{"translate": 0.06, "encoder_fused_qkv": true, "decoder_attention": false, "lr": 0.0012, "beta2": 0.999}
Rows from block 4 of the encoder of a small image denoising autoencoder, named by matrix and row number. Rows with one number belong to one neuron. Each number is 128 + 32 x the weight over its row's rms, rounded and kept within 0 to 255. All counts start at 0. Numbers have three digits each.
After each neuron's rows are labels from the 100 images, of 14976, where the neuron reaches its highest value: "top examples" is what is common among them. Only what is clearly more common there than usual is listed. The data: small charts drawn from random numbers.
# fc1: MLP up (encoder.blocks.4.mlp.fc1.weight, 1536x384), inputs 0-191
# fc2: MLP down (encoder.blocks.4.mlp.fc2.weight, 384x1536, transposed), outputs 0-191

fc1.575:139125083146125128144114152121117146143105160082108101130209090114131047107208128129103071141134129135119171121117176130104123134130135121068122098141100136080112110136065227135168094096126126117111090145131115157138093135136105099100171138148130107140111180083127173115158129178147097141165145162155097133114073124178110169101124161099102102154078131083106080139138132149036108136134129138127035122195088090110121136126147094147133161136081143114147153130027121096114120122132123121180144132141136066167189088140095126127157081124146230145148133097119121115136157114072148138
fc2.575:144132107115127124158069145126139129145092131113110123132189037134115110112182105145102062113111121082142170091091137126122151156121122094076107115098098127115122116095099117112146068094147111166104094150114150140134152171110154078092176145163108078132140166102034171132155099113148109154128138186131207139104099090159162165137144170116095103121140104136159124158121128139117067206160139140113070130134086150091137114094142130145196116153086139098129151132120104085101139066113122139167162141171166109159129128081098124088116073150181168154144127131164099171092183061079155200
top examples: ring chart; pie chart

fc1.13:098149161122148136113136158166127114110169144145114097152175129126096083153138108122156120122158127093133161161127129157133149154097161145181149098127101164169126112136063132102161145137157073095181084092092117107168127114106144116137103106007141148139151159250156097077090105159147072182125147141077135125142035129133182106144185135112131143048126108143091155111147100085192101148138103136119092149156103118152110087125078132163131175122131145216098154097114123095192160105129149052123110137127081159128114142152112154138136080086126156104122115144138099088138112081148111143
fc2.13:100096140153167154122175154125192187139144101103090113136168091104115129156128107099120115145116091090097120090253105113132085101098157103171116136088108089158099085151172178094136110092114161103140167093108081115094104152159137193114192083149098138138133083122108132162138131157170175169175142162116087088120128106179160055135125129158132134130173104149130115115176159138185087120157114171191149141161140136100159181159133150125159165150112141152119091131063161104139157103104097099138143093147178190122097076127140111154117138170099118107134114147165149134119148111099137126
top examples: pie chart; ring chart

fc1.308:151098182133125125082107129162127090210201077115147130156174121148141179142098114113135112078161175094075133098148135137112081139126142068178147142113106100110151140134153150151152148115125130136159092174113145170146064085175156154094091076155129180189099083133098119132138115110130097097153144133195153060129122147131143115139104223129135114103081126058190165147124126109146123061130134155111140097114167176134100119145181141091113138154101155093111085197164125162125168159084102121123096147113160171125168118128110161123172151084125155124083122093124143150199190085177126172
fc2.308:151093108128137161133121124069153124056175160130126142154115138168132112211105080109122043112124078130137158089126108142102100122064164147146128163101121167136107109110109125131110146144092117202198165119143128137117126132075160187097147107093134119110152097144111138139176125091139164143199149125162098091138136138127132100076121100137120096153154111095091115100160172119186096074134142120134169148108134144106154129114137149147100084237161096172057194140163157158136118115089147083142141071182171121161135116123056103108088094144109072161119104157095142077220133122073202162
top examples: lollipop chart

fc1.61:134100108172210166151150127069136097177078158142148122139112142137160121171111169159182101075158144122084071088168197143144143115154109109099103071141139166098099116149145107133130176103166128184198162142101075093156141162155127189210103090127126120176160061115102129106151085146125085111173077093145139141151128146176103167091142088122147128097123111116087074144128160127202103135132103121122105164134119154061082193130124098078104115158165179107104135113075098140159100099153133123103118104128142143133122136117107129155178147112127106082051113146165153120078175088137075179
fc2.61:118171142108135146072126169098090111131185082161125170163129163155166150173139105131096079157141087151127120103061172136149083152148156096088153127078166075090135136171147156144147176121124092114143160189174117130177157115088165164135156158124166161067112119129149088119152132095158132125172127144177179096083130162089160118148155163147109130129086149151096079074143141098077108151143091161122196133169087138169103165079078173125152140086126063103160087145170118134160127118102066140114172164104084095073163071163188158128192097141086150120189116070087095169144097161095151126
top examples: line chart

fc1.496:109140102142157105046202084101103164196118140151124182118157111100201120064134207135089189111138158112088132147153212134107113133181131101097136116167080143102146132113118149111179121105122132156117121139081103153084082160148108138103135166135158152124136108092120109169135094166108094147148059143162152121123142165099111127133078123062092125135121129130100143096139115100124111165133120066143128095065169183102096129218147149200106139143080104082105100148201126128064101109127138097133097118128128127123142156110120117129162103080156056133135114152154138168177174134168143186
fc2.496:174137128077104112131141124090051125113157118073095132094146156088098047163190163108118083080104135113086168083170091134151145076135191162151165099173074140169126151102131152142155088106096096070110104093090090090120158161105144136124156155152163117155117150061135094135121173138131132099177121102150175143105107072184127084087067089136135095059214065148158088071117120103138108095126120067115082142097102126141077121131134079118139119116151144174084164105157083142223124157130068139104160134140150151141068161090200103130126107155173152132113107102104065112183107145157128118
top examples: heat grid

fc1.587:126147156084099144129127135135108146058181142147148099151145116122168085134143073124057164189166090138123074087163100049134127143118096117112144133128156095060106122123106062120098161112125170154125150134112086164168058098110102113118118146141103142179157110105155058132107206087101138056133128134109164180145136112115093081114130130150101123168138082165113077091134159122127116117120153086139179140082123131037143097130162153139115157139156159120093116133163133110157131110124132189146145162138115118157171142132141062161101176100123070089160151092116130140088115119174169049
fc2.587:163105167154135098087107100109084128229041127099089145108114171152122148114110136143153106071168126060108191124132062130143081121147173145123122121094117154175137174170125126172139122106092036156142099157152112122097156147161161168158131132172143094138143193160112167121120080102098146166162159093095116178129138117085144147120129091158095130082118134096151141169114140132093157165125083184077122109145190091143108143120029116119150054131156153114152170116126152141141134151139097133129105085099159155107096166161116113127111092202123116169089053153141130093157136112132093170
top examples: scatter plot; stacked bars

fc1.681:148131131154201124083146137088132108178095134079179114105102195065154119119131048126115171152115165118129122121161148096140078087119120121113097093177099107103122127119123142140142169068110099088181136086127078102143083164135148100130132023209121120113081156142145106102091141154150147108102144147170104185121106158117138086113106127119147142157053086143159151106139165169085145134134131179137086075126148157163182093107124042130107100121138099228179144135149098085142212103138112162148170131107136134114131090134068090129167111135155153144152147187105126140166125185145095154
fc2.681:129111134183136131111164105137088110109169108144089096084080180147165178119082110168083105134134097184152141120150046124148142109118133125147116074155150111090111118102134106149097118099136076142147173162134104108153079130148138146186118086120088134141087101186119102120086170135147143093157110119131122117149091188143126124096170051161134189143101146094178168057119093136102133077134131194163104132098136145136177089147109153112118136113075147143136125177128123095166127142151069141135124123171117108148162153088148122075127163163132093135180083139094123136127104148175107088
top examples: scatter plot; stacked bars

fc1.753:082149124139168098096169159152091167148109171198155157168123147106112124157085155113147136165100175065086098112070156119107107218092135062192128154142062111110144104122110148174157143143159168088109093155125108147133103125168106087110105055124125148125136079193116071133132144124121145130079142132134129157162117120169127125093145143070149069181141112108122108134171134139115120161155148099140138143102127135203187126190149147140132114154130170154119181148176155151132156123111130134098130120094078163101118111163105111153166081101160110138139124139138140159223206123084122148
fc2.753:127089162068174113068163144191148096098140127131076183102119123132100174062107107152107130166138114134145126112184133097117085168093140101138094123132206173097094149175157210144109080156106122133115106164089148135137135123103157160132118144158111125099100124091087145092115158142047095150211089110125104137130096117112113161146144082113169153070182132084151142137096163169132166164129134159217118143104077188121139165117175127070135151115081046125170139180042088077147047076165121053165128140086150175137155097111130160117158111165121114145172150166148122123141162101163159160
top examples: pie chart

fc1.488:136143132115127137120165106125065090113141139148130153185093205122099042077154123116125174083104124116198143149107139193105114117091075148153077123115113149179104146097076168172104115070161165092129128143086161084166103172144129059148125147081103141099108161218153166143119118141112123147057151126135143130146064102129138172122166149131131102091096102174127139101107130162158104116134112107125091104171135106106112132143140142183149145134076174125159209085079170094143154077155105157128129175115078140129148107171092097094096073101154134181144150116148135129118179140100133066
fc2.488:124177096155130109141130096180130117114144147213106126134142112072096108162160102100156093160183067099177148072126067150159101112143151111144093091112129086148152121175161151130088158145146135170143121117137141139092160129104158150058148099184217135151129148126144153132095130077128144148122163138098119146155161104115182117126066136128121161185120069111135151096125165166120159117136089115178109128133186138078078129122096128171143090157118066158080145143105068113149101137126118179121137129194128094090147122043102160088155008088103124120077094131101117186102139138158143135
top examples: dark theme; histogram

fc1.2:116120163162101106118115104119179132143107168121120129128170105122112147111070179122122151144120149091155113108148171145137159114107106145145113107144085098091155238172138124065100154120109094146147133135082079093163107091175111113094156115108184141152145081123117100171091112155093097122167163131086121137161087177169113158152152132106087179134110068116108162137106115106162141182150102091109114129094113128112149101084186161091140133155160097136039164167145146104170143122117153093124151129112108107138078154110103173154126098079137177099106135128103138096111114043115093144
fc2.2:164152138163093129105137145220147157093186126142168124157161164130102106108094153177095092150190091141116087058101120149090098157137157135098145156169131175137142166135150094094152160151135075129154153179108141197067094176138147133107116153132072140174123137108079168096155145155093173116181143108137068150153137108119137174161070151087162098115181174081144141146187167179227090140141070160177132093107160159078105106167131150141166170083120144119107077155161122148136147122163104167121112109161133189081128145121120107132118076113092090110164061125135139177171131093094154158
top examples: horizontal bar chart

fc1.414:117158076140161107101149126128052137161157156206129127110128111127157083090099131125147164161147165127155125173112069121108113158107146122114102167093172133155109100103126071158123140154115152089113112130144184130097081126115082123177145157149025156113144171159132107101084139116209203137104121141105131114135127109099126129132097124114215096165160137153072134144161144108075109155116127155145107147125165097132183101120099135149105118077132154098180191104063129096133087142136128167158144165150100170144206134129109078105128098175141111179075136136183082057132143184119160116
fc2.414:121155124105161108164108182083201114159098104149109143089080115126155064079156117080132083101144090071158119122148076121129102110117148086166102174115119149162135115122080155109151131123151173131083118105142166135152100132138138147103116159094180078151160083106183160172098136102099173117136113148159125124170119096123142171210148142142124123144073114105120052141114100157079105116122058109153128110088153120205132171071067119096087099123115135082138117116138162074107119156125138145096156149161142098152083175079132168174144156087118077124147164133134100149100111137131130068
top examples: ring chart; pie chart

fc1.652:149134084089153105126216115122012142089158143201159137116173109130136134092137103114148154136200159111129137157088158100039150139120125149158124198063128121177151067123092119133152129076101150157124129093121102156154119114170115125155163105153107175083158137155098112120108163128119170148170129104110133118143085115195147156140106118103164090182119141091119143189174152113166151122147147085095092148148139122077182117119103128174113122167152188212114182104121153118162096101081150127116112181101116139108178150112128173149223035157151118124136185155135158115142166070086092131
fc2.652:128133106098100126113140127151181132163122179196111097105085013119111111139135110070141109157130117131137146094097145117150091156143088148202119103136180130108095117135126169151135108171090104165179136102158143113101149084090178189144146123072117115130146102110139138135104187132119178149145156163178061062154116092103177101173129104115116124156149112148132157157135112150102098177131058121172216076138140201219100099097117141160150145122103126173114097115091087115114116097155103125088089150118188187149143158071100162151200009069123086147130183104119108175154156144148113184
top examples: lollipop chart

fc1.714:143168123119158127141142145180098065104174148105120072102106150173133063098109083133146147120170074128103177157193091099129163116121170226140104124076172113154093138136093078124110128165072136113156085103158168102170091090126106174189142155104123088091136164129145130109128103143118162097140171123102124167138100137088094132097150165175176130100094080139135136226104098130120118120131166160107090189116113108077120047070118131153117117127187141161097188130106115132139117161121112124142100182138154139120162143149135165120085097125129101194071133149109130075112150108170141073
fc2.714:140136125113122159164155147124149088109120103183113139126136087194096174095119184160092127141104095126125156175107206101117148104156088123106124065071138135136110133134078089125142142220116066152112147143089101127149154129143161138102159151126147124109161055164156153123135175107142141091131098141163103138135147117154156065122104110087145096141103094175116078146188135140089138150146108165115162134068146169123075106086013139133111130099121086106130100154069083177112111136152145125080103135128198146112135156106156201115210106166127124137091151125126107104123170123118166115
top examples: dark theme; radar chart

fc1.390:117125102141156119088164108174120138127133128155151120093137116165137193102129097104131114159184174131110107116133168098135178119140111127136087210140138150110151038151121121106127169114071110177107087130124109127104123066132154205144157093173088214117182116102134101176099153154116129110172152112075108166137162148165144127122137155091154073206126170114165113229153113057086143139131144125111129195107151143132176144134121118136123104146112179191056132139195130126137080153082118121141147108137117153109088129093136156095183082155138132117108138154104140106143203104101138135
fc2.390:128144124058110148188101141129166115175134140131148072132116157112076134161088083144121056094094131092144091110131156117158134126082121149137092128144091134084011105076115171130110153137099140197151122103160138151055105086097102130148134139063138100134149108075126124159161150100094123118114144148172115186072119091092141130154147097135144126162157166097113131150139167069142110088149139153148177081100109174212099109121052195197166127164152142159114128142085167156112098147172113105069122126146181234112142131184147143112230118123148096170127141171131109111235072123102135139
top examples: dark theme; radar chart; pie chart

fc1.558:113161149131135146051146156117139195156131137113153096089149122110159217083065082108087102154157093091117125120177164062155105165091143120138153127116139151120123070126142149127162134183105152161123094126147140142192077112151088197080142106149180108117149139124140130129119117140079134085143139107170113109139103135135103099149086178142118145135112102079177081169076140153135122123128117130122143127134118131108172112142129095077127078157093120142089142182200125166093127158108111106149166138151136142054151105110127172137149113122152090111126124178152116145188136100120157130
fc2.558:139126138092107128119130155104139178075105123216137133141155112161148120170121104123095114127153151119151121095035181136099173147164125136155132134123053098139091108146044156103151126159061111193193149139129095129139134122145100147131109114166098155140154104131108105082162149076102169146146157132130122167100086125111116139139166104066107169125163105126153177107089096058196073153158134149187185118134141142150163158099078145099142191177168092137148162104121098147124055114122097043094143165144138110146172041110093155119125155166143098147136080092178111087125152157126123118
top examples: pie chart

fc1.533:120125157131106100061193110096094177206116142143135174124105115064195151072163215136108148149110158076090117128106183168116146111145115110125151125166090086145140130112152141113142093163110165119120134142105124174085071141143165171078118150128149118151103110107138124136146103154099124169149103140145122141108136105145128153146091115119135130124149136144150202099114076141101124138111098025123099108068166114117124146152157165185163143136071098096131119169194125153099101128141108112065139132135109113115181123133121092115142145096106075127144106152154104168151200103106154207
fc2.533:143121109172152113123111090125112146099113129061122152099147126114124084200152140150096109179132159172127155143100148153120144102145195094129099126136055095164147188156089218129154148145055177172086162160065151102089140176104163174109107109115116138134120118118135097125203122151117184165133099071160145104091144099126121085114164132087150086118158092097126107138134139154132088129141155113114173114136141166089130134123183127122129010120059111145113165112105118119140129094120113092098082070102163159157125088109084098118097062157129121139101121173112111109174118141089112124
top examples: heat grid; lollipop chart

fc1.543:141139132131136126068176104101126156255113134157163175105177092104152205126097191043132159107136152059122091119125196099124148154151131050170141131146098134126155154174149157138100124129134160126094068129113119176155123118144143119121132099177186113120127124130108140170156133145094130132176107108149150120118141138137117135153091146087125113167130154040087149142128170104119090130134145066122172110067164133157124137177159110109148129131135129161044112156213139128108107147065121100139112125143118132076131105151139093121205070123124096063158122109112147159207164085131163181
fc2.543:097131158184145171124138120139099154130173153108124112103115170096103106175153115147153084115135139166115166071101157165141087145158188138116168096127092194111083095079151155099132119099049147181083115153082137124097096131120075154128107168128125135134099098041075150144180112135121145123159167081111141098118111150151102068167099077094118112092129137068104155173122081147134092074151132141146121104054130168166139103135237163103140152190131128118109108099117116096093091085139112072134055113135139130123064084110090126159097106119099139179164159140162113130185077152125132113
top examples: pie chart; ring chart

fc1.212:173147139061088135151141098094156121135128146127092123148117120159110097093154179120121143149136134126102168119176094159100111083118148141105139149110172156143149090137126125170120127155072096147134104138153215155120059114134116168180107190140078131144111144100128161122098128134164165146139060174118170087139137115107126170144113094101149087145136150107139143084109106086108102115102106194168100109169235132069110116160141153157162134104114133128183151134070137129123137094136151102134115163111156122143174132113096128150078150141146060150049107149124114145129147119180131094
fc2.212:179140083149145150176136130087065144078100129166112082142096094152127095192172118118192161147095121112188144151128029130099125109131154105158117146090033134176130136188126129069115123053098183214183199106141111084146132162074149141137138088092240107129165070141162124111116169108141190154111155123126143102089164133140173108094115153190143168103110079100095122099129112124126154107150086152154109162122187093069135153093111126207104090142109109141106112146178154174148137126090159152084095142192072092125078152145081143121143084097156190108112137125143161144160047092120080105
top examples: line chart; falling

fc1.497:102147188123151105130097070086107091147112139126071149136080104149160129110186168141112132125150135111083123143141094131157113108104141071088160102121159186148147160119116145183135091120153100102169144125101170136153070095137135131153086175179103100143087145123088174125139081126177174170103105132208138093176204153074092139117063099112141118101116166132135153086131115119078101120106136188132124106142135199174078091153158118180140127098157092095130142149060138158107132153175108126149139180136165078176109162119096077123076120153147080155044077113119125140097149161178155038
fc2.497:106109090164090135104200087104156111131057156176187099146148191180120078121187113091113151130099111144139159158149098184101141092141159137117109091085074144107175179137121136102133085108116150106189113180129143112143142167103065079117117092154170086111185124084187131105158174114124120199175120087114171162151130142060108125145095094109154165126098123112103095056123095166136143087145091176147171152104126164097073121125137103138150148168090122077109165098188132190155117106173104154104093076164058116122142146126064155157141064111140177121144100167121101147170111148130103080
top examples: pie chart

fc1.436:148128199172111137117133125132061095164136166139104118141138160113192120116115069110147129141152082121084100115179109129107089153043166164068134107150144117126085142106147089130143135138150103099111107097114112129081136106111115081135127101126153126151073137119158171113104134134145161128141136167096092156125074140148098167086073133123053112210084101137104152138178169148125166127130166179130203089132126088149125147144143093114081174113129097208104075081147146149124205089121091153125143087071094095120144125156134153149172099157110196167152148125055099120126139146175077121
fc2.436:128139111166105063168140139112099133125063160125096141105127162128118198107123159128169123070109109091121182151113100206122116140159153087214143147130124148181148069147109138161124123067163128117094113166184154178076096087190147128151139113125101124132148114196149147097147137112107091159149122051129172141132196128076109149203140105166120122084134171186091108162122145143112141127107025135054104151217130104124112167133089146103117069125119134118153182141105142083139126196137117127186126143114155120111150162149125133097083130123107067082113196127160193131139136117119165183
top examples: pie chart

fc1.434:134162162106133079074147114126105134175158122150160114117172176097151135037134186112109145122157122100075145155131155122119120100110088084123152106134139142138162142108117152162102088124100148137094127152131107142101088171170133162096113122111179124152159192134136130154141132182124128162122143182164147152086165139091123124157112128061150139124164137105154187158154109157113183145135147058123089121061118107139098105125139141143143164130067120056129110148157091100126080150141128115124154078132094114089163145105126090089120081094149146121091073161124156184166204146148159127
fc2.434:177133155130109161120149097128102123097091099116130154130087076204116151131181131184110166106152090143145142132167177124122156119127161129152126162075076123133092092106157159118146171188091088128181170177103183160169123144166141135111118180174117171133108151086083149132164153099120145128185129081103085097123135091148125135148081098112180111047150137140157114076143172145089134171158090151179170190111171161094168104099116151157162119096099189117133096093148154162170165075126092177107162103204105086139164104115081168186151087171092139120113141172130120096175084125165122148
top examples: heat grid

fc1.137:175142066090139106176156164123099129052119116139118147096124143170111151059124152124134133107090132128111193191199099132149120109136099145124130108128111148102126085130154084150128144164163157028102124140131190147180176127131125196119101152060070121127137130131104109139133133099150080176135122100154128186108131140065112132068115141120194123137125153102112156188164098130112154187117123151057095111098182117101039116127109202071150093105160129143163150113187108153153130115140113124146141117118047163118054154148123127126069158131099068137136103173150109158149121165122097117
fc2.137:125130144097132119082099114111151110139138137133161112144153102118099101188131114125133096155108133131141137091124111111088146119154156069152151099133094130166124233125144179124165145115079143172169097116115167075149053177131075107112155138132174117092127181100133088103165123146087168096072138191091076025078164127182150131176108141101107105127160096072130070074132143079116118102138138083138108208144073150133144123102160114151127120160136109157169126148124129070173141157114133130119094116155188082155157119110088128147110117136196172113144120107133122079131135144092123083
top examples: ring chart; pie chart

fc1.540:161128146111128135158162117167144134150104135196131111134153087142167097116161103065134161153215142137089104111141147096137120171154106173146114153135109119074090115100124114147111132236123204118150139127130059132129178049152110212118116115084120177113131172099147117121104149063137196125135149118128126154156118127074121089120078140052146108121127131142183108115127192106113132098078152138099050104069166132043158103068149140071088127111152112145052128131119128198148099115106112151127157150120138090123157111143128135181175132102129127131117137117115120119167166110158118236
fc2.540:112100163129104142127105143147145115138098136114110086090075217132095109149079134057127093167122138146137086158108107147177136130130186106109153161077093137138159131127153096143070099069056071108180202138161167087194165129175108166073141145160156148104104128135145173154108143097136127143137152157102201132089149149086133101059093094121111175104118112152148159166150154133114152141085138110198122093135132214102108118183104140183092140163105036160114111143180135139129118126154169102114125190197061130162110142060122133080116142153124116134128073130160150144091099113148146144
top examples: scatter plot

fc1.691:106145156134121116036161097117102151217108095173128120111170115101123189123117168073101124106130119093147130105091221152130130155134119068128134117156092136118123174154119190150128160076142163114067082115097102180142133162144106090111080088152157116134118108139112156112140132152076091164171088150171128138137136093164121132169079108064110146106123141072098154081107158114151110145134101118137142079100101129162104175163185115132156136160145121173064119155214149171107098145094116089097151188102096103088070107107112083158215125127127114119202109110110137166160192120103147150
fc2.691:091132097132093143114191145152136115140100152128094176112111141084152085168181153106144032134168094122149105024145110101168138112167123154108125109100159112137141125131145178084093085156094120144138107174127133119103045091112156113142090178073079098097145069078117127067113152095102109170140151183107159087083116161080128158124142148151108134103229124090120165108192146129123144116124095096156168140149140182127148156154139177148148114152098154140067104128165151143189111099169118146091090093194169098160103150134144130098121054200124138171104098144130089116146113143082144156
top examples: heat grid

fc1.688:125158144111113122142094120157122155096177066139099130171134174113119144131123141088186132095129120107140158119119189123095114163112110094168161101139097140157121137132118191171152132100163106154176096150105073120091121113141125102174137073187162199118097142154121118132118104140124096109184110130145147079140066179191146108065141160160175140120090151118129158093132129162143058155135101098119120079182079160147080151145144137122133149169137213149107167105133146131118159081109136118072167090115088150122116137151091155132124166103155154117164167126189117202147167094070066188
fc2.688:107105135150150126113181128122187115107129121195163145122139150125114102146147097092145114153151089077127140089106087175118111177098117093160116153137023084097138138140134124028092133086140142137233194135142108101166141107139175212130147113172171160089168099131098106107129175117163170166204165096109125082101134103089153081185109124135138109087113122107176091088077162106140085107134123105196112147093158133132117117112123196149110085136130073145109124145162099104171114125095155171097110215177110125126116105148081107124178076070151119158106158101114169110164080097108101128
top examples: lollipop chart

fc1.8:081161184073152149159114102132145142112116138108118178133178133131109101076143204128151142154172123176182179151102132079109103181161121177110112127099129131116142126136084117215133136107111103124144111138062097135093067115196119107093115074145177148114133127146077144088139100146138107100133069118156142148169073137149142101149120126129166068132100083119125104129105153155181119168133077120156121122117129150091100143079153146149181086093148099179119145131108094135130132148146145112146118104094100110091144157129136154119127103127138123128147161171113088176136107071098127187
fc2.8:094119136156101180158204132128113130116089110225156145116103077156098144094113124145123096182134091121159078120120094163148079103139158144105130104131030143179136116117178093056144128144142080180168153178146155094113166127099152145167181149174171100131120115118095093112123158148137155128175131166120135104128150135070158135177128146115153149059171162134157135121112159087091112125164066155224133129111159158128097155107142187109116120087086106146125088105170120124152119078126125168123106125207165072122148159074090197155138047085147137177101130094155127110154132134133117134
top examples: heat grid; pie chart

fc1.33:109097121111118119093127083082097114124089080148099118153097161112135156089197114115037127139194129118059143116114109159109155079141082144128172119156186123163163107097119166142109107096101128142141120140145188146139116126111109137138109209138091139112124153114127146166144113134145153124124102162126087106099167140127089138135102091113108058114144169152153156108166093162118173152091136147118129104082120097124113092087127107156094128123085194066152091145160113118104097121149099143146130165124095085153109197061093098092089163126155108154118089139141153139149115154171146125
fc2.33:087154084178093118129127168139078091128145133091132160160150154080158093145198139160164135080140087129117130132147083103127111124156099107110104145072101123124158143087127131060114144115180137136126149140135152095110166151130101142124110107146190080181137147070174094097106085129097121077133171102105121125108159143102147101112147189134110127101170091169094175097071060169093090111125110067112136117079121106072140117151100127152127170161081150167065157075184176163162097150086192163140079105126177098129106102174105091145155144130124199095113094148088112152108108167117122101
top examples: heat grid

fc1.21:110140125131144112063166119113085165208157116156110147092170125116140157115126181082132170089132153094132097135160234128101144131174132119098135114159069168071163168150152172089177084129125180156140088139087147184137088121132115122132146167174141119171106124152143119134148155174105122158167126085201150142127155120152119134142075107070117135129163138147080144149162105094070129138135104059148116113087133126108155093182114146122131130124072122102108106154206151117104085130107117116118134135129130153161108132068164110108182143164163077102176093151131119141179188078137135203
fc2.21:139047112103129093072103104075125209135114162060129157071103138189093114183163076149173116172149093170131114126087091138119116155117120108113114147094087093141164135105103176092065138089137142144168135119155163093145159131080164101140136091138177102102164120093121076157187080107115117129201174168168081101118142126111183064118136103105115150189097153090109122074141101180162147118138105154102171085124099118156087093146145152195119123107121160087169107142102135163174121112107129148106118134172134095082128075148143084122175081116165063132160093095154073109196094167141140121
top examples: heat grid

fc1.164:148158109145134121080118179153122126168142127175139111089132117167121128090086079133125110107147152094102172108141129107125150060143141182154101163080206142133089112121149066120095200152124128108105085124144185149154120116137140160109095102158085147156170133084106095114132157124106114107105161115137103167128142130140098128145093138113130107148081140116155150188163119072129163122149129123155106179097116149101171114071116076127158092206156125162121109124171154127165097105085167115144122185153178160068118108091138197127143117157119107121131159196140129128175193134124114124
fc2.164:095139138096153134159075178146115157093144134207150101139105049191157115132148140114094102152153147116146080122119138073154142082151129120159153101099140152121070109160095095116139154144053121168169144150124090134119081118131127137132126104124080130166161075121164097118103085144155127146177148137221107081163159111107134126182170180071123138068112172123114156172099122105107065118121088102160230081098142114182122149097061120168121160125156161115078097140100095145126118131111136124138054185151224166122124139158172166147141083116136070152105141146114132119125092124138108090
top examples: pie chart; ring chart

fc1.577:101130146159143146094138079116044125168149092157151159128147141190207158078115189163154156122163167092095119129089152119138170121166133095159105155118154158099140063147120127154123122143094107081079117117146162157109069126120112154141139129205068162113139091136156081170108140167104134153172163116152128115106184125150128140069066128098141089207155169084137160135135101120047085154116153099131161206043138154131130131106119096160115120123168138101097119151159150111130092144073126147176087152151139171144091129103143084115155063159128073125101112142185134096162189138148176155
fc2.577:165119113086117115133151177105117203129115119070120084140103167152073067090143094100082105110107166119165175084161176109119142163100130139110138121094128152155056097066132174138151156121063151133128150115115095150081117100070153143159113110130147075157129083086129128184143084105093115155170166160115108178121134099058142110127173179121123156118131166065115039127140147173114102108152126131111179084151138147225135121091114132134153102159152124138119103184108097110195094113147064154186074105131167092159117109173079143128142114135137044129091132137162082066164132086131132116
top examples: ring chart; pie chart

fc1.528:158129074087118105128098087151149124118142177123118153121099086138089043060138093117159136143181107153179133109163109081121137125149124171056162118098136153107074100140168126122119113098126115091133085132100100110186118115213092116076088141165171134109138101133171163114155163110096104146093074138131118115139144103136122140130098117129165129176116104193087142148089213130151125199140138126170101158138055077160141149079105101151133147130100077107133103154134104086161125100151187108153180130084111105076136160123141135110125076123144174102144093152143143119149127174122113145
fc2.528:161153100110159121129128141190201040139087102122154180141094097150125126108121184113133054143162131098118094093046108135119148128139168153142135060168120120139092133174153144098158121156142120128142155214111161161127160155128152131164118161115097084102113111092150143095175107171135136172144136125096111172083117142042140157155124140115164142038151148086124170128096098151111081181144106159248153162183140158082081134134178193031117098087118141150133141155112149084138105109115127077093071155184137117094117131102103152105120088092132141132072150118121120105146104162133151104
top examples: horizontal bar chart

fc1.77:117150098116134124115156137155109074131210130143168079116136146187130096113108083088171143159195127090123174120163146109107147154126153196135121160064156119148080157150094078096112154140073122130132066105144186153148128139143134178152128079130137143134192128161115116157119108146086146085174166143138142139135103143143151101092115202103148102137089093081168092205120087079150087119141148144086093206135144149089145115100127128106119104161153156163087186147135132131156079125107122127169142166143133188132159114115134197121150080123152126154055174182093130136171165123152148097
fc2.77:102154129124099171162136149181162156186095194187124090119109087167101145158101152116143098126152094098141107178107126167162118138111099101130083130124048120100084150112147056118096104215085119187143143143114096105148111137162152181152136070117099141141144089149102124108144148136140162149171118087143095144101128078174127138110157148139133161153168103132135120121098144121127101131144107101159103083108177106080105121117051122141094166140204070088125075144065095095137122128142132099121142178197194156077148080160124167154196154078157072163063145089130107096119152102126144154
top examples: ring chart

fc1.452:152161100134139140107126155107077067137143166155123091121068153141170078084170117119128175115130123152132184148150109182123122109140118181077077170143185151163123135128143116158123131139143122124161115087125191147083076141144110164111168160090062132119154113125143128180137096135140148171093079103168142133177136090100125118172097073124144083129165166104100159123129134110103142156126138102147035140161168145115147126089090122237141117073116106148204166141063130125124106151117134114143140185112063140127232150106088080101123096163107102107109147158144119140152117153120141036
fc2.452:138097091092064154119209221140129186142098099248123126131137080044122140088142169113161067158097139074173152151078107176118099063162165126149122116123160134135190140163133147142087079163185167104131153139081124122093134149120155065123060172174109104128088101124139116123134116155139170106150163121148136128170125086140151091154176073115132155163114057155142146190102136109111141094157096106143154169124149134073071076102142106126093146122062115043127061161153148149178111092130105159120148128192169164100103078127156113126113120153126134122073142120112155128116117151087120119
top examples: line chart